From a checkpoint of a small image classifier.
Model: 32-pixel images, arch vit, norm rmsnorm, activation swiglu, patch size [4, 4], width 320.
Training: normuon at rate 0.029, 11500 steps, batches of 256, held-out accuracy 100%.
Data: trained on simulated stained blood smears, 195000 training examples, 15.1 epochs.
Rows from block 3 of a small image classifier, named by matrix and row number. Rows with one number belong to one neuron. Each number is 200 + 30 x the weight over its row's rms, rounded and kept within 0 to 999. All counts start at 0.
After each neuron's rows are labels from the 100 images, of 14848, where the neuron reaches its largest size: "top examples" is what is common among them. Only what is clearly more common there than usual is listed. The data: simulated stained blood smears. In brackets: how many of the 100, against the usual share in percent.
# gate: MLP gate (model.blocks.3.mlp.gate.weight, 640x320), inputs 80-159
# fc1: MLP up (model.blocks.3.mlp.fc1.weight, 640x320), inputs 80-159
# fc2: MLP down (model.blocks.3.mlp.fc2.weight, 320x640, transposed), outputs 80-159

gate.340,173,185,201,178,185,205,160,178,251,155,251,250,154,238,181,253,178,180,208,188,202,211,147,178,212,249,180,198,144,207,147,213,249,166,182,221,250,208,250,158,187,202,172,202,209,202,240,161,192,216,208,174,247,188,153,202,258,219,226,194,215,231,248,197,151,170,266,189,186,246,212,188,233,159,252,233,199,187,202,218
fc1.340,231,245,185,201,209,164,256,184,189,190,188,241,150,204,191,234,223,218,158,186,241,193,223,227,198,180,232,212,218,177,189,177,196,212,190,234,197,217,165,221,221,189,209,244,224,229,211,226,189,218,201,210,239,218,194,214,195,195,170,231,222,194,170,157,216,202,202,269,171,206,225,149,227,194,181,188,212,200,196,214
fc2.340,153,204,254,146,176,203,197,142,241,165,251,211,188,179,218,172,186,244,187,205,204,178,182,197,158,220,200,184,219,177,166,234,209,187,226,170,200,185,173,199,179,204,179,127,221,188,205,243,178,222,209,172,225,188,196,200,196,177,202,214,214,281,215,185,190,227,187,94,192,170,197,254,186,186,167,187,174,150,212,226
top examples: kidney-shaped nucleus (100 vs 14.4)

gate.403,161,203,202,234,199,215,156,203,281,264,194,185,156,199,185,188,167,211,225,171,191,214,214,241,194,210,201,196,188,134,185,193,198,185,141,193,150,148,192,201,234,215,185,152,224,190,186,200,241,219,238,243,173,201,171,164,191,182,176,238,221,185,215,165,207,216,186,203,218,204,173,137,250,216,192,220,183,192,211,157
fc1.403,191,174,221,193,219,199,209,220,162,115,177,213,199,192,194,224,228,175,222,212,166,207,189,170,201,202,216,226,206,270,265,212,187,217,213,193,222,195,216,181,167,197,213,233,145,180,215,214,165,213,173,210,204,219,201,241,215,203,228,175,243,186,204,221,210,248,196,206,232,151,228,211,188,188,202,187,180,188,234,251
fc2.403,206,232,198,233,182,219,181,201,204,199,211,205,193,235,197,183,250,211,223,198,212,205,215,205,202,252,202,196,214,214,186,194,241,195,191,194,209,225,161,181,249,151,186,235,181,210,198,189,247,175,142,208,205,154,194,276,189,207,191,182,215,148,155,183,175,236,188,227,209,180,230,190,227,209,221,194,235,211,187,172
top examples: band-shaped nucleus (100 vs 14.3)

gate.88,183,187,219,180,169,211,241,156,202,147,186,235,200,251,174,196,238,179,206,188,199,221,208,170,159,234,222,209,185,200,194,196,198,171,197,148,234,163,155,208,208,204,226,192,191,178,216,115,169,184,236,196,140,190,219,195,204,183,225,191,214,196,189,195,220,237,220,246,203,259,209,200,173,200,225,221,189,167,163,165
fc1.88,223,169,169,174,165,201,224,148,180,203,130,220,196,242,164,177,224,236,185,186,164,173,201,239,231,159,194,143,232,160,191,203,242,208,258,189,194,204,186,225,209,182,208,191,195,187,228,230,186,226,149,227,178,143,237,193,190,212,185,168,167,231,164,244,194,147,191,285,189,221,214,208,160,203,127,140,179,254,206,176
fc2.88,182,195,248,201,232,255,202,202,157,190,173,208,183,178,234,224,202,152,215,185,128,209,224,207,176,211,224,205,269,186,258,183,242,168,216,197,272,213,170,209,195,226,177,162,211,233,183,182,254,192,229,184,250,220,192,253,231,217,217,202,165,189,202,171,176,227,272,142,212,174,198,147,197,249,148,227,187,213,191,220
top examples: kidney-shaped nucleus (100 vs 14.4)

gate.541,172,204,217,222,200,242,152,199,164,179,155,204,200,186,218,224,221,208,252,241,200,171,146,190,192,209,236,243,201,169,217,233,241,163,157,140,176,232,228,220,219,177,185,202,240,243,160,242,211,193,191,259,196,231,226,242,224,190,195,183,247,186,229,184,210,258,199,160,267,176,214,285,148,251,198,153,220,176,179,230
fc1.541,234,154,192,199,176,262,148,179,175,169,234,207,157,191,246,210,188,239,187,249,177,204,200,231,216,207,238,183,212,196,219,142,216,249,225,254,183,230,188,136,158,254,211,160,138,278,197,177,204,242,204,215,193,240,186,218,186,212,214,216,224,195,182,206,181,172,199,166,236,128,203,252,195,221,187,167,212,236,205,230
fc2.541,150,212,220,167,211,179,185,198,160,144,175,231,252,249,182,227,183,218,215,203,240,204,203,169,210,240,145,217,185,198,195,227,251,121,233,230,182,175,193,177,158,123,161,191,229,174,249,172,186,224,158,190,145,232,217,200,204,132,252,158,187,159,163,152,269,165,134,238,175,244,186,256,171,253,168,139,167,230,182,242
top examples: no large cell (84 vs 14.4); crowded (84 vs 40.2); spiky cells (32 vs 14.4)

gate.368,229,212,166,229,176,219,204,169,165,208,212,232,187,213,248,203,211,226,158,213,202,222,225,249,219,223,188,246,218,197,244,155,220,221,253,226,164,201,252,188,185,180,186,184,189,208,228,236,186,213,168,236,171,205,143,185,204,253,158,203,246,205,152,160,219,242,224,214,191,252,167,194,162,200,179,244,239,178,209,122
fc1.368,218,228,141,207,167,148,171,197,211,173,220,204,231,200,226,219,168,183,191,207,176,220,212,204,170,229,146,237,210,174,215,243,201,253,287,236,165,163,221,258,196,152,200,193,215,200,216,186,157,224,165,187,189,186,152,210,170,247,198,182,214,194,175,160,239,255,137,199,222,222,188,173,229,222,168,231,211,121,215,146
fc2.368,224,183,196,224,209,164,203,249,244,181,174,184,154,156,201,183,214,187,172,212,177,206,243,207,205,221,203,222,221,134,152,204,224,182,158,177,195,172,166,229,192,173,134,229,169,157,191,249,177,203,207,210,243,202,189,233,218,176,179,181,196,217,236,153,183,228,259,209,241,156,225,214,169,189,159,173,158,248,170,196
top examples: two lobes with orange grains (100 vs 14.1)

gate.436,209,219,142,145,235,220,196,220,151,229,216,210,168,240,110,157,227,177,270,213,177,151,160,153,179,193,199,191,206,249,210,206,243,208,252,209,230,208,154,170,183,225,233,201,237,190,188,169,162,221,194,237,227,227,222,240,193,202,264,185,221,195,208,221,162,162,209,166,227,205,193,204,175,181,217,190,174,191,165,226
fc1.436,197,187,197,217,190,193,196,224,211,231,249,227,181,230,216,157,210,188,180,176,191,205,165,185,262,175,204,131,167,215,203,140,194,205,289,203,149,219,191,208,181,182,251,162,185,133,209,209,178,219,196,195,212,252,230,195,189,190,216,234,209,181,193,177,208,210,187,188,231,189,223,206,153,216,166,207,166,203,230,179
fc2.436,222,225,179,286,205,189,179,202,256,171,217,168,205,191,179,174,229,194,159,181,168,215,183,242,158,146,221,162,185,237,203,222,152,192,202,175,247,253,213,183,184,216,178,188,175,235,162,204,218,188,204,297,180,168,142,255,223,243,236,195,222,217,184,197,227,228,220,192,238,221,208,203,222,222,183,176,152,182,214,213
top examples: kidney-shaped nucleus (100 vs 14.4)

gate.420,239,188,189,178,189,202,173,211,195,196,226,216,183,206,193,158,233,252,245,126,184,184,182,212,147,201,233,216,199,170,197,208,199,200,199,190,175,216,214,212,221,211,198,244,191,194,210,208,157,166,197,253,180,177,211,259,201,137,228,182,171,197,202,218,256,197,213,227,180,239,224,193,179,202,222,199,180,271,200,242
fc1.420,179,184,193,185,157,146,177,199,190,272,185,186,251,203,221,195,201,219,217,209,214,200,217,199,171,185,184,221,180,182,174,122,203,198,192,202,174,203,189,224,169,207,155,190,180,198,179,205,216,231,197,212,225,277,234,245,175,155,235,216,194,183,215,230,177,239,184,205,240,207,142,147,177,170,168,249,248,141,216,185
fc2.420,199,204,184,167,177,215,231,183,239,228,211,179,127,268,249,170,145,231,208,169,211,107,192,179,225,184,234,139,157,231,193,257,207,134,169,165,253,203,183,184,215,181,204,213,191,168,163,169,181,239,209,225,199,188,210,179,203,168,199,200,167,195,147,277,208,228,198,207,241,147,186,229,207,269,214,233,164,182,128,265
top examples: band-shaped nucleus (100 vs 14.3)

gate.481,175,162,171,187,169,238,181,165,264,217,173,201,197,224,195,178,203,202,258,232,186,176,198,167,133,207,192,218,152,200,171,199,218,223,152,202,214,202,178,206,215,193,188,183,173,172,189,201,171,166,222,188,210,219,209,146,202,202,218,170,171,189,234,227,186,157,219,234,176,220,249,172,187,215,267,175,232,163,230,152
fc1.481,156,232,220,256,186,230,249,164,236,232,210,210,185,204,262,189,221,195,253,196,210,183,204,205,172,215,137,241,184,197,194,175,141,206,168,218,228,184,216,225,211,180,187,166,223,186,220,209,208,191,216,255,200,207,199,179,221,246,197,227,190,235,230,189,235,201,200,171,188,228,247,183,173,180,196,201,218,214,146,149
fc2.481,182,160,180,217,171,182,187,198,210,237,189,251,165,196,246,183,196,199,199,172,203,255,257,212,197,165,226,183,210,201,220,275,239,181,234,200,174,202,123,182,193,207,186,134,198,167,204,266,208,228,186,257,169,187,225,209,154,195,199,234,148,222,184,151,175,234,234,231,246,165,258,171,185,163,194,199,206,206,208,153
top examples: no large cell (98 vs 14.4); platelets (78 vs 50.1)

gate.615,149,168,248,176,239,201,242,174,199,246,196,189,169,229,232,130,189,230,202,173,212,158,148,234,156,207,207,201,156,185,207,175,182,216,203,181,181,191,213,184,220,215,151,169,232,185,253,236,215,214,201,246,140,218,216,176,187,140,215,215,221,209,227,170,220,198,192,186,135,202,220,195,182,181,212,223,189,194,141,172
fc1.615,181,156,206,196,219,186,199,223,229,209,166,162,225,224,241,118,208,219,234,178,248,205,175,183,145,210,177,254,212,251,236,210,181,171,208,200,231,224,163,185,227,210,173,186,189,185,239,235,212,185,185,228,202,161,252,213,197,165,194,182,190,223,227,135,223,150,242,160,180,191,206,231,181,167,200,158,206,172,182,194
fc2.615,191,178,189,218,189,218,204,227,238,170,186,257,203,208,148,193,136,215,241,184,193,227,219,236,216,258,219,166,202,237,209,215,209,153,137,181,231,214,199,204,183,190,143,167,211,169,209,215,210,174,210,289,197,181,178,215,233,182,204,219,233,215,212,197,163,191,202,215,231,215,216,205,187,200,240,159,243,206,201,191
top examples: no large cell (100 vs 14.4); platelets (77 vs 50.1)

gate.281,206,189,188,152,191,172,190,175,131,232,244,210,179,205,196,224,169,205,165,234,175,212,173,209,186,218,198,234,186,252,183,175,215,200,207,225,183,191,263,185,209,187,125,106,193,208,209,222,182,234,233,167,184,253,233,194,250,232,204,155,187,187,236,181,202,144,222,142,186,236,219,211,181,174,182,204,227,203,215,179
fc1.281,252,164,169,222,172,160,180,170,200,223,234,240,201,219,108,154,162,224,145,228,175,202,192,181,236,164,211,173,242,241,190,215,174,192,217,192,192,168,171,205,266,207,197,140,242,231,220,181,208,139,244,200,160,184,217,174,210,160,155,214,152,228,199,246,178,211,234,222,221,207,175,182,187,162,204,233,200,210,226,206
fc2.281,177,212,179,220,200,200,223,201,233,195,204,209,176,211,176,206,179,194,247,206,211,240,222,200,278,183,187,177,143,205,181,228,243,253,215,151,211,203,193,216,223,213,211,156,172,209,160,164,126,190,217,207,182,134,222,200,209,208,185,155,153,177,229,190,187,241,207,202,168,261,200,214,221,212,190,231,123,204,181,146
top examples: kidney-shaped nucleus (100 vs 14.4)

gate.227,155,170,194,271,226,182,154,183,197,182,229,210,256,202,153,170,203,163,250,168,205,149,220,227,209,179,192,226,193,251,165,177,244,185,189,213,173,179,193,170,177,208,203,218,187,259,293,190,203,160,243,169,175,163,227,192,200,240,222,203,179,173,201,267,221,233,217,201,205,201,180,207,168,187,189,112,186,243,201,222
fc1.227,164,217,238,177,238,198,177,218,212,222,204,199,190,220,184,207,191,143,214,169,212,165,244,213,182,209,173,232,197,242,215,119,254,184,185,207,218,186,207,189,144,206,190,179,197,200,257,183,199,199,212,226,208,172,202,158,218,248,212,205,203,172,211,215,200,263,226,252,164,175,235,160,154,205,222,174,166,247,192,166
fc2.227,217,152,236,186,201,237,192,213,260,194,246,203,223,184,228,215,248,239,198,233,193,187,223,190,140,198,143,218,226,196,197,247,202,213,180,166,188,258,236,168,176,223,255,194,189,176,200,143,197,201,196,219,202,165,199,181,239,208,206,212,190,252,205,180,204,197,179,204,173,248,145,191,171,216,213,247,269,189,176,162
top examples: round nucleus (75 vs 14.9)

gate.143,197,193,184,209,180,223,207,193,161,205,190,229,225,198,192,214,172,197,258,217,172,266,188,188,169,198,115,222,205,189,204,178,196,181,191,235,196,187,173,196,220,223,179,135,190,198,187,146,168,237,268,171,205,222,224,233,161,203,171,182,157,240,196,196,231,209,260,200,267,181,242,152,192,158,177,210,197,147,210,154
fc1.143,201,266,232,181,206,166,136,182,204,198,227,200,196,163,192,199,247,191,172,233,184,133,190,209,241,194,262,187,231,157,192,222,208,257,187,167,213,170,227,236,219,184,213,235,205,211,163,236,227,177,187,181,180,196,132,217,220,230,173,192,213,223,240,259,141,206,141,199,200,222,194,214,209,232,220,218,150,230,178,212
fc2.143,192,157,264,204,198,199,202,223,223,217,244,223,180,179,172,221,183,200,180,230,244,191,164,192,225,251,190,182,229,247,209,208,190,156,213,191,154,190,152,137,204,198,216,192,121,198,213,183,190,134,224,188,198,196,149,227,189,221,157,187,138,201,185,221,181,179,212,160,243,216,189,178,208,192,189,257,205,198,195,183
top examples: no large cell (100 vs 14.4)

gate.120,169,243,189,249,157,181,181,140,202,206,174,167,163,190,156,202,220,207,204,234,184,187,204,205,239,179,201,198,191,164,181,133,212,228,216,189,150,173,198,181,220,170,242,197,164,189,196,209,194,191,182,185,202,257,179,200,202,200,211,221,225,212,165,180,201,164,238,188,224,203,202,180,185,241,215,216,185,129,173,113
fc1.120,221,241,198,213,247,181,182,222,226,184,214,197,173,202,234,222,205,183,242,166,237,162,190,213,159,198,203,206,194,217,234,250,142,190,163,221,123,184,180,159,222,173,230,240,166,252,168,211,137,224,230,200,174,180,199,180,207,173,243,212,208,153,213,185,259,239,177,228,220,161,242,178,252,170,229,220,229,252,169,190
fc2.120,213,227,191,240,126,186,180,216,210,222,216,216,156,147,265,174,167,198,257,153,182,215,195,218,156,166,269,193,204,156,206,183,158,260,196,148,234,156,198,158,185,201,200,189,178,191,193,212,220,253,199,166,226,174,199,210,194,191,227,209,183,205,197,236,235,230,182,209,228,222,186,229,226,147,176,217,194,180,215,213
top examples: two lobes with orange grains (55 vs 14.1); kidney-shaped nucleus (32 vs 14.4)

gate.360,148,159,204,211,245,244,228,170,216,250,197,186,207,212,232,129,228,197,273,216,240,175,226,225,162,255,197,220,155,171,239,175,175,198,216,185,177,198,224,216,230,228,187,204,274,268,225,228,233,204,202,242,214,219,236,226,198,200,215,193,167,251,263,171,247,195,235,174,205,185,213,196,148,169,218,186,175,139,175,192
fc1.360,130,174,211,183,225,200,191,185,215,221,202,206,166,174,227,136,168,161,245,187,194,176,223,207,190,268,152,232,160,226,240,215,205,182,182,225,210,218,198,172,255,218,187,156,262,193,202,227,224,205,248,288,152,158,220,220,166,202,264,175,157,191,233,158,216,207,212,200,212,208,242,165,174,147,209,188,252,173,202,182
fc2.360,196,209,217,213,207,228,216,208,217,208,162,202,165,220,160,234,174,288,174,194,201,218,206,191,189,224,257,186,203,202,202,218,255,196,178,226,224,207,180,215,175,148,217,154,212,199,262,230,250,199,206,277,194,163,176,221,175,154,204,205,264,176,237,164,171,206,223,217,280,192,187,276,166,176,226,253,246,153,189,182
top examples: no large cell (100 vs 14.4)

gate.94,223,251,194,231,154,179,199,187,200,189,187,196,230,169,147,178,179,145,195,195,173,214,157,170,186,242,197,170,169,212,177,163,177,208,170,208,135,139,172,194,159,207,194,180,223,229,219,240,187,225,205,195,172,220,210,134,170,190,173,164,227,204,220,189,228,185,175,195,176,149,205,138,193,196,224,193,198,187,219,221
fc1.94,157,221,213,190,183,215,228,194,168,220,203,138,218,217,194,209,167,164,185,212,208,166,187,180,199,182,186,166,265,200,170,244,188,166,209,186,226,200,196,144,238,207,196,182,159,154,205,214,226,232,197,180,221,180,252,256,218,222,234,225,200,228,203,243,196,208,156,219,184,232,223,199,218,154,210,228,170,186,141,183
fc2.94,220,207,194,136,216,200,142,175,218,171,202,248,254,173,215,248,184,195,195,208,212,229,193,189,223,230,177,245,265,219,201,196,181,184,163,160,202,212,176,173,221,210,172,151,254,281,134,201,207,176,214,209,212,221,189,217,192,255,208,177,177,221,223,231,147,165,196,170,179,175,208,223,198,198,194,175,202,172,172,223
top examples: band-shaped nucleus (65 vs 14.3); kidney-shaped nucleus (35 vs 14.4)

gate.391,187,232,200,159,190,192,270,218,188,144,291,205,185,226,170,229,234,180,199,223,177,190,164,226,157,157,213,197,169,199,197,170,205,228,204,171,197,180,187,197,218,296,218,171,191,197,156,227,218,185,184,243,212,227,180,199,210,194,219,242,174,97,249,175,225,216,192,228,234,202,193,173,237,227,191,220,157,175,238,204
fc1.391,209,224,256,165,205,205,222,218,209,219,181,218,196,201,193,173,230,213,164,179,236,167,178,199,211,159,177,144,186,186,207,171,237,198,216,144,218,256,238,216,171,209,187,195,224,192,182,213,223,187,198,156,230,190,179,204,210,200,218,233,202,219,207,122,179,224,255,183,155,197,204,193,261,177,200,238,157,215,180,199
fc2.391,192,189,186,256,190,176,215,181,212,212,201,160,194,203,150,207,211,221,237,264,143,214,141,183,201,227,222,139,188,202,162,224,176,179,209,133,232,217,138,172,218,168,211,194,211,207,221,160,192,208,158,212,247,143,207,182,179,252,166,201,253,176,236,203,158,163,275,187,194,170,244,180,199,191,216,226,172,271,249,220
top examples: two lobes with orange grains (46 vs 14.1)

gate.169,248,166,199,199,268,186,196,196,204,230,211,181,206,172,182,205,200,157,187,233,208,218,192,215,158,213,184,162,156,257,209,186,207,162,200,229,179,204,164,203,203,204,221,197,169,199,206,222,165,177,190,236,233,187,142,244,229,246,216,231,205,196,222,209,231,186,208,219,138,219,219,228,243,250,158,245,169,221,188,253
fc1.169,148,194,209,195,167,203,206,197,173,170,184,247,196,196,182,214,224,216,200,158,215,179,180,197,236,205,230,221,270,163,149,207,183,182,203,189,155,207,201,130,215,155,223,247,238,132,174,181,190,196,214,159,186,205,211,139,179,183,193,239,196,236,167,155,132,159,183,167,246,160,184,159,156,182,222,175,228,194,143,166
fc2.169,253,207,166,207,201,170,168,153,172,182,218,139,158,212,209,256,194,174,118,200,169,188,217,151,196,197,199,242,177,172,172,177,172,197,198,163,199,192,220,220,165,177,216,216,213,174,194,204,157,145,212,122,236,244,232,164,170,217,195,165,280,236,200,184,178,133,133,226,173,240,226,175,204,200,202,156,236,227,148,204
top examples: round nucleus (100 vs 14.9)

gate.372,184,197,256,184,220,202,184,187,187,239,180,200,135,222,219,243,176,191,224,195,157,166,197,181,162,180,239,257,169,217,202,254,212,194,202,205,211,220,204,223,250,206,164,176,188,199,180,197,198,221,198,165,194,118,166,177,233,242,228,158,211,181,146,203,205,215,257,223,233,227,156,230,202,211,248,231,185,186,220,138
fc1.372,203,211,176,226,287,204,195,211,143,198,191,148,147,197,247,258,232,246,210,207,213,159,184,160,230,166,179,256,168,219,184,226,233,187,201,180,216,208,199,260,214,190,177,146,187,193,158,196,219,179,189,167,174,144,220,220,199,211,186,165,221,221,184,206,205,207,248,221,218,189,164,209,197,191,181,214,221,259,234,158
fc2.372,222,247,162,220,172,228,186,161,194,214,181,251,200,235,208,195,186,202,212,190,178,207,169,147,170,178,230,195,179,197,191,198,179,138,229,194,223,170,219,183,181,177,179,179,209,197,249,212,201,257,183,267,210,190,252,237,215,208,229,159,245,246,239,197,217,212,188,169,179,226,180,192,225,187,255,164,210,214,207,200
top examples: two lobes with orange grains (100 vs 14.1)

gate.218,174,201,230,203,172,260,173,239,216,227,203,182,243,194,163,142,181,153,173,247,169,181,242,260,205,183,247,239,137,253,218,144,187,192,262,195,179,142,231,260,206,258,230,233,154,157,219,135,164,210,184,219,178,177,143,178,155,250,246,214,187,182,212,239,181,189,170,183,209,231,207,177,234,165,182,198,207,226,219,242
fc1.218,217,194,254,174,208,193,173,197,215,220,206,172,255,194,161,185,167,172,174,210,209,217,226,179,186,152,141,208,118,167,187,186,250,245,248,149,187,164,288,177,208,197,199,203,170,188,226,162,176,198,221,223,195,205,260,128,161,221,285,254,197,188,239,236,198,215,161,180,184,209,167,218,155,170,175,217,199,211,215,193
fc2.218,167,226,222,212,121,194,212,165,179,215,196,163,156,207,235,181,259,237,249,202,199,225,177,153,167,247,269,178,218,233,202,195,174,216,212,233,188,186,221,179,198,198,273,159,245,212,221,242,217,190,193,209,217,215,209,240,216,188,136,177,155,218,197,227,248,260,187,165,264,199,163,211,194,235,187,179,239,203,161,242
top examples: lobed nucleus (94 vs 14)

gate.151,262,205,226,221,192,225,210,222,183,217,206,155,255,222,209,197,271,163,185,225,155,205,228,244,192,190,178,189,230,149,219,113,172,200,166,164,215,192,156,215,215,160,222,223,209,171,111,190,214,149,209,205,211,213,203,225,164,215,191,230,228,155,224,218,152,235,164,210,184,172,235,193,193,158,214,218,177,174,209,244
fc1.151,229,217,210,223,217,210,246,222,204,223,163,229,219,210,164,235,213,228,207,177,183,199,149,177,187,147,176,196,233,177,240,190,149,166,214,223,138,202,227,238,230,195,177,171,239,191,214,169,125,194,206,233,230,196,227,198,191,246,229,172,221,189,166,187,236,215,197,215,151,221,234,172,252,259,204,229,179,166,220,205
fc2.151,198,188,209,170,223,211,220,209,226,269,165,209,169,225,211,203,206,269,227,235,199,225,208,193,242,218,199,177,252,212,213,194,170,190,149,207,189,208,162,157,170,227,175,169,203,140,222,182,221,234,178,208,252,158,179,206,179,210,221,161,233,166,199,259,185,225,199,169,191,232,208,249,148,225,128,233,183,198,248,194
top examples: band-shaped nucleus (100 vs 14.3)

gate.161,211,205,260,220,223,238,156,238,233,160,232,170,251,185,198,189,229,179,186,248,180,213,188,214,208,213,243,195,187,195,190,254,234,231,233,186,240,198,206,162,216,225,187,191,243,214,223,209,238,199,185,188,183,276,218,182,165,221,230,240,181,235,186,232,179,217,180,176,175,181,192,185,217,243,232,172,205,203,206,217
fc1.161,191,239,200,195,186,216,179,202,154,177,160,232,238,184,156,222,189,195,155,193,244,240,172,256,239,188,226,178,176,216,210,194,194,190,194,233,181,185,184,232,209,184,212,173,201,211,202,167,231,183,231,199,210,205,229,143,216,160,193,220,282,220,181,169,156,170,265,203,200,209,187,229,168,217,206,157,215,198,222,164
fc2.161,181,221,209,235,225,178,187,209,182,295,213,164,213,193,237,181,188,155,204,240,228,167,207,224,187,182,238,227,216,145,187,157,219,225,197,199,209,177,226,138,241,195,178,185,196,140,159,217,156,211,162,184,223,190,143,242,184,236,225,223,216,250,158,227,200,212,170,173,194,138,209,236,168,174,210,271,226,173,202,198
top examples: lobed nucleus (100 vs 14)

gate.344,231,151,265,205,191,218,210,195,166,174,188,196,215,207,185,241,188,149,187,277,177,178,154,227,184,166,182,155,227,173,211,215,163,250,226,173,166,176,226,179,223,202,247,268,181,227,204,187,175,184,185,205,212,225,201,189,231,231,193,281,227,253,214,195,202,193,154,128,238,162,206,216,246,178,132,191,202,196,219,225
fc1.344,188,245,136,290,181,262,205,228,140,240,228,200,203,192,227,179,230,204,159,198,202,225,222,210,220,224,208,213,248,189,198,189,211,226,212,199,177,195,254,140,174,182,167,166,181,137,187,205,217,155,216,211,154,192,162,199,145,203,222,209,235,216,211,224,163,237,162,216,193,187,211,167,204,182,230,238,233,179,215,170
fc2.344,210,151,233,155,250,191,217,129,227,242,178,214,209,205,222,165,178,208,233,177,169,163,167,176,188,221,167,171,208,196,258,274,192,223,206,186,143,269,194,198,209,211,183,134,198,190,142,168,277,174,204,204,213,217,172,218,222,215,166,269,185,212,195,207,221,196,190,177,205,151,150,202,282,225,184,188,224,159,230,196
top examples: band-shaped nucleus (91 vs 14.3)

gate.296,211,192,208,226,214,246,194,239,224,197,243,206,188,247,174,245,173,229,160,214,224,202,158,206,222,179,214,188,216,266,219,153,213,206,214,200,166,141,195,170,153,191,201,164,182,223,192,190,217,192,211,217,197,164,200,148,176,194,169,228,275,194,217,197,189,222,216,177,210,202,144,178,178,190,128,214,195,171,248,266
fc1.296,194,216,164,254,202,274,232,200,203,186,148,234,219,212,211,231,223,199,203,250,147,234,206,195,248,201,221,229,214,182,200,221,224,186,198,207,188,200,235,247,155,209,245,185,230,216,189,228,202,211,182,194,134,167,176,223,181,216,164,207,228,174,193,163,158,185,220,240,223,266,190,169,221,206,162,146,189,178,192,225
fc2.296,196,159,165,187,198,169,171,230,249,223,206,182,214,230,265,168,217,176,190,161,178,219,123,184,161,224,178,247,205,207,211,206,179,244,198,191,173,167,211,177,242,228,182,178,181,263,149,263,191,185,220,223,211,234,213,211,198,199,199,222,220,193,212,228,185,193,208,141,194,229,213,192,202,213,215,231,230,173,219,211
top examples: kidney-shaped nucleus (84 vs 14.4)

gate.533,202,164,199,184,190,185,241,174,199,190,162,235,157,264,271,162,140,196,213,205,167,141,210,216,163,203,179,205,216,225,233,203,159,210,153,194,202,160,214,205,231,129,186,184,228,226,149,230,191,211,183,256,230,189,166,214,168,221,192,269,162,225,243,243,174,220,155,156,173,205,218,212,197,156,203,168,216,190,163,221
fc1.533,191,214,241,163,206,170,214,203,209,206,231,229,160,226,230,194,174,216,219,186,208,155,240,199,150,221,192,156,248,187,189,197,150,153,202,154,159,176,172,186,235,165,149,183,216,200,237,236,259,194,196,227,204,168,206,252,190,231,196,225,223,239,193,204,135,203,167,157,193,215,175,190,200,129,197,214,190,176,188,186
fc2.533,178,177,197,212,179,201,235,138,243,179,209,186,209,145,180,178,240,208,204,217,184,194,171,248,230,245,185,164,183,198,164,155,266,227,142,209,192,209,269,178,211,178,186,185,224,237,210,179,206,201,223,150,186,197,182,205,186,221,191,241,248,225,227,180,206,230,188,179,179,224,159,210,184,254,149,165,209,212,187,210
top examples: lobed nucleus (100 vs 14)

gate.9,198,226,238,227,234,168,173,178,156,159,257,257,223,209,230,181,216,218,201,219,253,202,218,190,245,181,197,178,205,205,226,165,225,210,197,158,176,201,162,182,199,229,182,246,229,207,165,196,222,217,192,183,176,217,222,204,186,231,215,235,154,264,254,218,206,203,183,212,147,176,212,170,193,233,193,168,136,188,218,246
fc1.9,175,216,256,146,158,205,177,238,192,221,182,191,192,239,229,179,174,221,225,253,196,211,258,197,177,184,196,243,211,151,211,142,184,135,175,163,219,207,232,160,193,194,223,238,216,144,204,199,247,228,242,248,175,167,143,180,246,151,247,185,213,153,196,204,258,160,174,210,161,197,175,191,205,269,191,212,213,161,217,247
fc2.9,178,162,178,228,218,217,217,261,211,148,176,180,206,256,188,228,176,170,176,233,198,232,188,202,204,200,236,197,186,210,182,194,181,193,246,150,174,172,214,146,179,152,198,195,183,207,217,198,232,90,172,225,164,204,151,235,131,237,176,248,211,181,211,229,147,196,236,157,250,201,230,196,220,203,188,184,198,232,197,205
top examples: band-shaped nucleus (46 vs 14.3); kidney-shaped nucleus (40 vs 14.4)

gate.532,204,210,207,201,190,180,157,214,201,190,217,199,227,144,192,246,242,168,181,212,189,202,305,273,194,181,194,193,251,204,225,170,166,157,168,168,238,136,214,252,190,140,161,172,210,232,159,195,208,156,207,216,194,209,180,208,234,171,134,229,198,162,219,167,178,193,238,189,202,216,214,218,208,237,196,196,232,144,223,218
fc1.532,194,240,189,168,193,209,197,203,244,196,152,178,167,214,229,189,280,264,207,201,215,158,188,219,168,195,271,186,195,200,139,274,187,196,222,258,236,177,167,179,221,205,238,170,186,164,181,224,234,194,162,245,182,193,228,210,168,217,252,159,191,186,149,220,189,214,178,206,202,173,185,257,219,159,179,195,214,210,180,194
fc2.532,174,191,197,186,195,175,168,199,243,201,130,179,243,209,247,179,283,206,212,204,131,161,236,203,206,248,216,230,213,263,190,226,232,174,243,211,179,197,208,158,154,224,211,204,196,235,167,164,213,170,224,244,226,204,222,260,205,183,207,187,191,180,216,220,129,150,179,237,206,176,197,175,170,192,285,185,238,199,186,196
top examples: two lobes with orange grains (78 vs 14.1)